{"model": "image embedding model", "targets": ["colour"], "lr": 0.00092, "ema_decay": 0.99, "final_lr_fraction": 0.01}
Rows from block 3 of a small image embedding model, named by matrix and row number. Rows with one number belong to one neuron. Each number is 500 + 40 x the weight over its row's rms, rounded and kept within 0 to 999. All counts start at 0. Numbers have three digits each. After the name is the row's rms in percent of the matrix's.
After each neuron's rows are labels from the 100 images, of 14848, where the neuron reaches its highest value: "responds to" is what is common among them; "colour at peak" is the nearest of a few named colours to the mean colour under the peak. Only what is clearly more common there than usual is listed. The data: coloured fractals of 300 iterated function systems on busy backdrops.
# fc1: MLP up (model.blocks.3.mlp.fc1.weight, 384x128), inputs 0-127
# fc2: MLP down (model.blocks.3.mlp.fc2.weight, 128x384, transposed), outputs 0-127

fc1.283 220:460513513484461549533541537467471579509550456499532447458538446486484417523468537468543572548541509542541524480524509545554445435525502494520461477476524569518478465457450540538478514554450460556480469451511514443465521490465459583501567472542508516497523553488555523537478454554563526451565498489541498494515557469489471500568455545454482500490473591518530423463489529561464546578537
fc2.283 243:494512521472468510455498412502631502504514496550503502479582480560461508465454446471473484525484551461525533485512438539495498493464495361516472536540489487508499515494487549471471446485509543484499523510522484476458517541486537507362510471454517510535482460526466493482534489527508459490523482505532445590468511430452463425517525493450474629488454516450527464494559522531548463474500
responds to: black
colour at peak: grey

fc1.304 112:501521457468492540484474508436481458523561444507575518500553506477490558497455557495524446446506502493517405478566461564458512410486519510485411539426431521500558510444500523494471498509546460467427509529459500493495536492514467542488460434476454475505536467566426452458513498534519400443517457504567482482448552453457438514515536466482444515515464552428456494486482541503504487445511
fc2.304 116:474475530528568459482517414541539417446460525528490514565522493553505525463546423457433470493469488478470524546529441405470509521452510449406560527531508511515498493484559434533519458504474540434565481503515526510532461520523544490437520523555509571466436450493493500491548537501538446519492512549441478543564476538496510426485535453494526554500556505480426516467537480463557452508456
responds to: black; dense
colour at peak: brown

fc1.58 190:476500458497503562546499466478528452470509474513534570582518456496566558454562471489472440426525472553520480473540499474468405450537480478423484444482568522509546482445501476560541457523499488487559484510420515456498537479526456459439523538500503515479470515509454449440539554555572467512449444462490480527521460468426522472554508420445467556474506541470505511435499444468512539549504
fc2.58 225:500525451530519539572470484487477482423520514523499558549459504486562511484560478504477481444555426571520498462503533480444429471538479503453528428488586519466523532467495460566569494540506468492558430450446506478524532468535464477474521545543554512513484572507493454455546567497545510535474439443478537472527445511485548509552487447473471495455568524515533547412511431470476538561539
responds to: yellow
colour at peak: brown

fc1.204 199:554542457461474494427517489499521416543518544548466515505589558508455551528464499517472428469463567441500443480516431486460521518463540488538460522520487440553556545514491541441486443437526524413510546555490472529477483534519518468516442520459475469531495431534448490462510493476452435543473476529526425544443505481502476490423558479462473529482456435434463518476502553477530460441484
fc2.204 236:573528506488516457460479485544517447539485558537436497484497564524478564539484473521480423474443503443482492525463489466487556561451557499531479530542462437551552533553499516461481496444554542423516546560519489564521479526542545456508434550462462466560474459565410487484539492435448489542465504537537476535442495527544514465454554500527498525505475437424451545520532533462548463458486
responds to: orange
colour at peak: brown

fc1.311 079:512446532518474493511450564496474528491512573473538452531479598549455523458537487538536540596503532460507521544468476528510507562526494515490536471468504493463461574532531511499484461492466452521473469416525482505569534517510521442558520436487567525442507422504581526555460534503445558538499509513478556466550521513522516542497565501430516479584538447599526438538481525491487458471455
fc2.311 066:493498466513517502517509514542474492443502458497473532515423531459519524503557467525480498476500443561405622498605523492503470487557497536449575457496547492458535469515503388529537488486477407490532475513458494509556506487515496467448495533513518528508469559509521442466523493488488521543427502496448536451546470556529555499530504507531477496475621479540526535417516465439461524565506
responds to: yellow; orange
colour at peak: brown

fc1.315 069:496482471497582524506458440482501500455438465491528422483436535586550426539560468569456514558494545535466510536470538583533479524475478467516532470451491524419482444479552474452506545524490539600496482425563567433563501493444504470541505503522470474427504526504507539567468492464542528476499551497414512492502461492548516507543477474515447494526532475501483541434527539480465519463538
fc2.315 049:502511481524447564448460476448566505472525561509468525549556552562432550471506518504523455467510527478498525462538511524465522452467503437486455530534516460493523546512493542460457499438545503478539502499524553503447540566499479482418503561483458560512452423463438511458490510471491457563463461486545438533510498426472456538491520419496450554487498501503493550368512492446523454413498
responds to: orange
colour at peak: brown

fc1.232 064:562515445428525474513597520444553468538481529512465462499566582441446549450468500561519473513546496523471481483543449478534527454450504503515514521487503529557581515486547493495538471427506494508485503498546457482499549459475447493529508499552536499486575442519439419518496541508459433561565483461523503482411494470426501435484497456499467506526473550423424483556452506511536496507457
fc2.232 061:525530750585526496465409534505531507492519543494447499521445544531503522496495443506481471460536470508490636511503506483485513487507431553505506554509473479484545515528473507486513520514503469499515513450488491512519512533575517455540463521510477488501478454517480478506505494459498539553489471509513508487489525527521560456505450483530506488463493490466501551601585505468499514515494
responds to: orange
colour at peak: brown

fc1.220 154:526559447472495549480538477461524431540506545549463542535558520486535587506547487532505453472525519488545434447526441457471439519461500487478462495479522459507557496448489491509509420464559513420535531534444523528512540499544469458500476516473502491539451473567425439450511498466512393523462462462546459483478471476438486479498577479489481520429464481402472564507461500440481467450544
fc2.220 176:516513431451433484456497541491439485542525489525498459441557506483419525523451533508560475532460580458495449483495462545541521507483547557515434554476468465565525507527475547476423473457519516453413572547531476527468492508447498471574486489473510497538453460526443505484463453507488461450494507535543426478458572462502410580464556536524484441519454478451482470505469560525479468470504
responds to: orange
colour at peak: brown

fc1.18 078:574515546461455556537499530495515512476498545477451454495419530446551445548526522549460524468581470539485502435432521500526524508500477465499462480578531449429546535548404563501527536464505458521483496558423451501535560539435501529557442554447537483522536555471561530478533547513427547491460549458500518468501509523522534520526457519532495492442544487507519517574454496529475536515551
fc2.18 076:462476570430502525534391425512492505509485438470550563455524444588535436464525489442485537525505540526472598531573437556475475503530491597479512506496530551510474469490509491509556520516461487511507465478476560506486469468488522531548558449499507561500458545470493491516545571514525416507520483504517433489531558487470480513574514447510521438511510523542473491491591473503481494581485
responds to: grey
colour at peak: black

fc1.291 092:452491527527483555517526548499480598491543466513493444432494449502453455480467519451497481514498486514511478506504506545540443448518490540549481474519529517429474438471416520486444515479476459574490492479507535477524543442448518552490552428469491537558449594534555464520514462520558517438546463482549557488481583524511477486505440540497525480482498568551534412396452491512515568531488
fc2.291 131:476514491492467547498526424484616499500515472511510527489547468509482481479490478479497485502508510475542526462485419516497486476505435340500472504491469502457519467473493499515505473479504504489507477535469467486508550474486503500342503458450529504537521475517480462450543484546514443490474474470512395558482486442421486442545502529487464634482504534463609464520507489487510513503525
responds to: black
colour at peak: grey

fc1.179 139:494508466430454453408483507522474467528524525554491502535580480491449515490443475490479461536429570395498465474496480527504509510499492518485475545507485462571521541556494546479469442451472581426457550507564465461424437533484543511480484491476513511519469419515424482517514484498481454470576485561564486513461493401485458509459560491452481520488473512474435489537516546543547452469475
fc2.179 158:489499534531521501477533429512585417476499530545501524544517488525496533473528461459452446490442518450484524499475419456466499532469484417459519511540523492477524487502531468520521412462488527406533486517501498529546486502514515474390511503480545552515382431517450485455546522478519399516479484523497393533501459507479525431492587459492492567467519490443523502513524469444545472496498
responds to: black; white; dense
colour at peak: brown

fc1.21 070:486440489492475507543425524486492513447519470532518534561469505532557419408499499428447532519503549541532548524574567534524487531428509570509578471483497495510519506502482563530512554571526544561482434424575426487517492462475447494542461444493495472453531463429425471510500518521489542522504473465542552481537482495487542532562470529463478476565498533544439510501571518508532536480476
fc2.21 062:494518639492518522463478463482599489478545491528511494513545484596504535455477449466486451517518513487508623514497508481460489538492475410480494533537489488505520502459491541478521458484508535483548511455478532497445504539510514482349482494488418534498440453504408457500535525533500484510518444478539479553529513473487478431517515456485462581456498517469433480486546524450541468482511
responds to: orange
colour at peak: brown

fc1.127 232:558521474475467479448481532490455432583524513539461528499482543475515547561511512536549438471463516425506450459504434496437532527456555532516454531505479444555538540507468507462487430447517551454502531567485501583521512531547497438530445537444459479538481453535441476469522525449448440538452482497527454517460477492508496527431563512531473491480452443442471555546447544435519468438527
fc2.127 207:567548482502499481476476512522514437567510560540446496499501577506501568549484461532492412485475511479514475491503479473486519544466597517537467516536475431557561503516479513459485476444577535395494535565503489562515501493524520457539428537470474451564440478588400483492526487448459472523466477514546495547441512525521504475467540510539482523482464438412459528492539517467547476466518
responds to: orange
colour at peak: brown

fc1.105 244:507541471511477555555510521451494570476538470512497513438457515458520441515467497554519540483563460556542542473494598550497446484549497505534505468466537519447482472457454519504520571548536432578497451461503439448462556452478454551492495484504551474529564573510547478505506488517517589483496467448524582485510505473521512535581460553481463480470531542532566502449482481550471570566553
fc2.105 257:478533508495429574545536513429515567481572476517533502470546471479492494510484530486556512507556510575538482439554485574499424413577483464509456475442535537527505498439463542521498481537496444555462466476477501442457541493487442530447533485515547501525516537507521481487483489561542504486520461456539509480499515420435480543595462508426455504476488558491546480448465485541427555558544
responds to: orange; pink
colour at peak: brown

fc1.218 077:579541551510511493454519485489474465541456524504439522440562498423412510535482523478484464558469516524512504495520463527492519446494492446511527466523501437527527461479479612489438435519485458541511544486520440500542482448544506528439511441485577455595461476563437546427490509449469493483488528550493463509464581474524505423574481475471521505453517441499520422498471520468476522498447
fc2.218 071:498503577605467539518430609543513480471538500511490455502459520544495506525485502484553475507490485449482603487323509523538484579553495608556475522524542515500511514528460512514481508515513427489485496483516490553522538469472501465560519514521511541543398523543507509494500526441489517538499470495519521431498492493538545549518485560472485443492531489452526487514525487479491538560520
responds to: pink; orange
colour at peak: brown

fc1.295 172:568518538481520450459439461560545469486486548533441484504533546540468508519433465553457452466459521437513513545434513500504558567440490478573494548527453432452539556555510500443496519440551541447517536522563464556489457505553547472480457563468508494535530453529485495520513510427431519555491529541530484552453455488532508453457550498548502540486481448479523537572556546512534463454464
fc2.295 203:480498490491487510444494414508599450493487519541496494507562456537452491450471446445465467522443543424509500491478406494501518507440472379496492538534473471520507493521515513493469425478485559440519522526522483490508484517496538501385520476467528540529439432516471501474536503515509433511488499528493415577490494453444476436490572484483479610486476510466521475516527522504567436455490
responds to: green
colour at peak: grey

fc1.285 230:451462491492532487547502504503535559433489475490561490491499451535496435446521508455469548540515459549465566544504561533534473480552437497466523499495529562445445481492518484529502539568459501555499455457527532428477462475465523560464565467545516561447517561461556549558468502521574545464540549515451542472553541508526496492567451488430547479554551555534541450467516488565496538552451
fc2.285 227:567528486479479470457469530507472459560505548517461479451492569484462551571457529555534446504466539462498477511487514513511543542469601524565445529522448433531541532542471540431460510439562522454478553576522463557499491502502515485551432536436445434539504460558429501510501467452430518503485494519557477495429537510541484524460523543549499485508443425438472518526493548500514475442502
responds to: orange
colour at peak: brown

fc1.270 066:510490496521545502467623492564518458506537460476504466488499523568514474423459499406441487474542496548496498525576560500508474523517453463495469505548587456528519433477534513542528477488583531485562534522521507461407494453470461534454433499540543464519523581453512503434479533486491471567511501464517481445470551496563532516504484489511466477513486547504490517376521538465506456542536
fc2.270 068:466523523512490506466374569450469427482556435464534516485425539477541554513527520540520488496475520501493598491512519495469463497578492587434470535473479522494537443411512409535526509502497490450496552499507501471508487423499488435483518486551459517513451487516454475432512567507549479455474472524530520426514503486475502545517553478528486456511559532443432507505513526483432529584523
responds to: black
colour at peak: grey

fc1.54 202:560510456484529448444523508545512435569476550534434459495476571535427571577483472535484460508452520452467449515469540479490557534447547508531490532536482471446544512530503491438461522472547497418467570538541492553527474472515541481541445538462470481529489473565456546470481476443450546537470550559505533504450456560530497527421521522524519517508454439440486514468498540502547444455448
fc2.54 192:578560551485444507459505520485518518558531534552443480429525562500457544552421490537517465507518532497530532477516504564505523512482536475581428539509461443525536538513445557426450523465559497501467557533524451503451523542516507482494441522427470420565570496575459486511496450466437546502518497511575509502413535471516467513504499545494467527486426462436516514515520555532493505459523
responds to: pink
colour at peak: brown

fc1.269 152:540530423425464547515532529486461430539511476548479531500569531456499558504480488506538431423500554491546440449555465521417465484526544496538433504487467432591569506492496552466483453481539526446484510528453522496487521533563445492483475540453451479549527444534452433445540498510471442511467452477566448533479476483457490508517515519505480500455469506426434535481504534458499504434554
fc2.269 153:556522494507564465490484497549501412491480558513439502563444580495517556525521457521441433464467460476488502536487512418464529556463538524488534506530488449539552485517523433489512508476557523423562502536496497562555473514559525451525441565516468478512435476548431472518554532444478484558438494521480457516502510581528546441468524472565514513487533440459459569510543484430540496495487
responds to: orange
colour at peak: brown

fc1.47 120:478477497525512566581511530496543560474540480503496491460487453487517486449461449524465502528545496546527589472455552552542429499547462448506503495509517510455437488491502491544504521516466450589489480437539467438482515522489486525472524484560471498462561561485561542521486494530557604447503535452457557481562554471468490502568453531440535547536562569513524465481531528574484535587525
fc2.47 103:540570425488444561504485552448500459526570547534486524460513553463518576517481495529536411451515506521560491458536469537460477499530581453543438488478486466518581517484459522465493468486560483430454526544465487526501544426525441453483456534493496480536418540557415457461528499476475442509441450470556485503452507471477503510524503521494442531477457471457501533407494503466485531507561
responds to: orange
colour at peak: brown

fc1.49 126:528531575541511502537475462530476429483491493542438588535444528510534479497556491479478516480559421524522544512531558492421478498509464513460536471528502484429520487449514446517567557486529459477568461465431492523558499507586516431492469539471536502484570557486485454450545577483506543563452485474483475471550433546480551471528501462521490526470574472503544525530501474404505536551482
fc2.49 156:494480622562519465420443466535554460496476498543508506543536485575482520481507455450470475520431531429457571538487464459488531537433484480485506534558485487555494528532520491458497446454476540449526537507517547495526438593494547504451512478478516550489401416489443515497532529480480449504515513544500495538490529483497501460452548439485534534503484480472428481542562510469545417446462
responds to: black; dense
colour at peak: brown

fc1.240 238:451489556532534522558515500464491577447527465440546499521487432463541458456518518474504577498558446562507529502541500506509466462567464502462552469480533558512448452470544481539527540563452446590534458461467535437495500494505467553488555442540524541426497550442556505517490509529558527458541497489450538482567526531484523521580437510501496497484548562544540478475475456505451540580491
fc2.240 257:574535497478482488459469513507523449554507552548442500482519576521478554540463469533494424487473528473510501492481521489477526557458570514557459524542465411506544553531471525436481494419549516429496545560519482556497503531522516454525428534437471454547477458551405480474517499428418517527478487517550489531426512516543497485469561506542486522486452416436476532516533541495535475440516
responds to: pink; orange
colour at peak: brown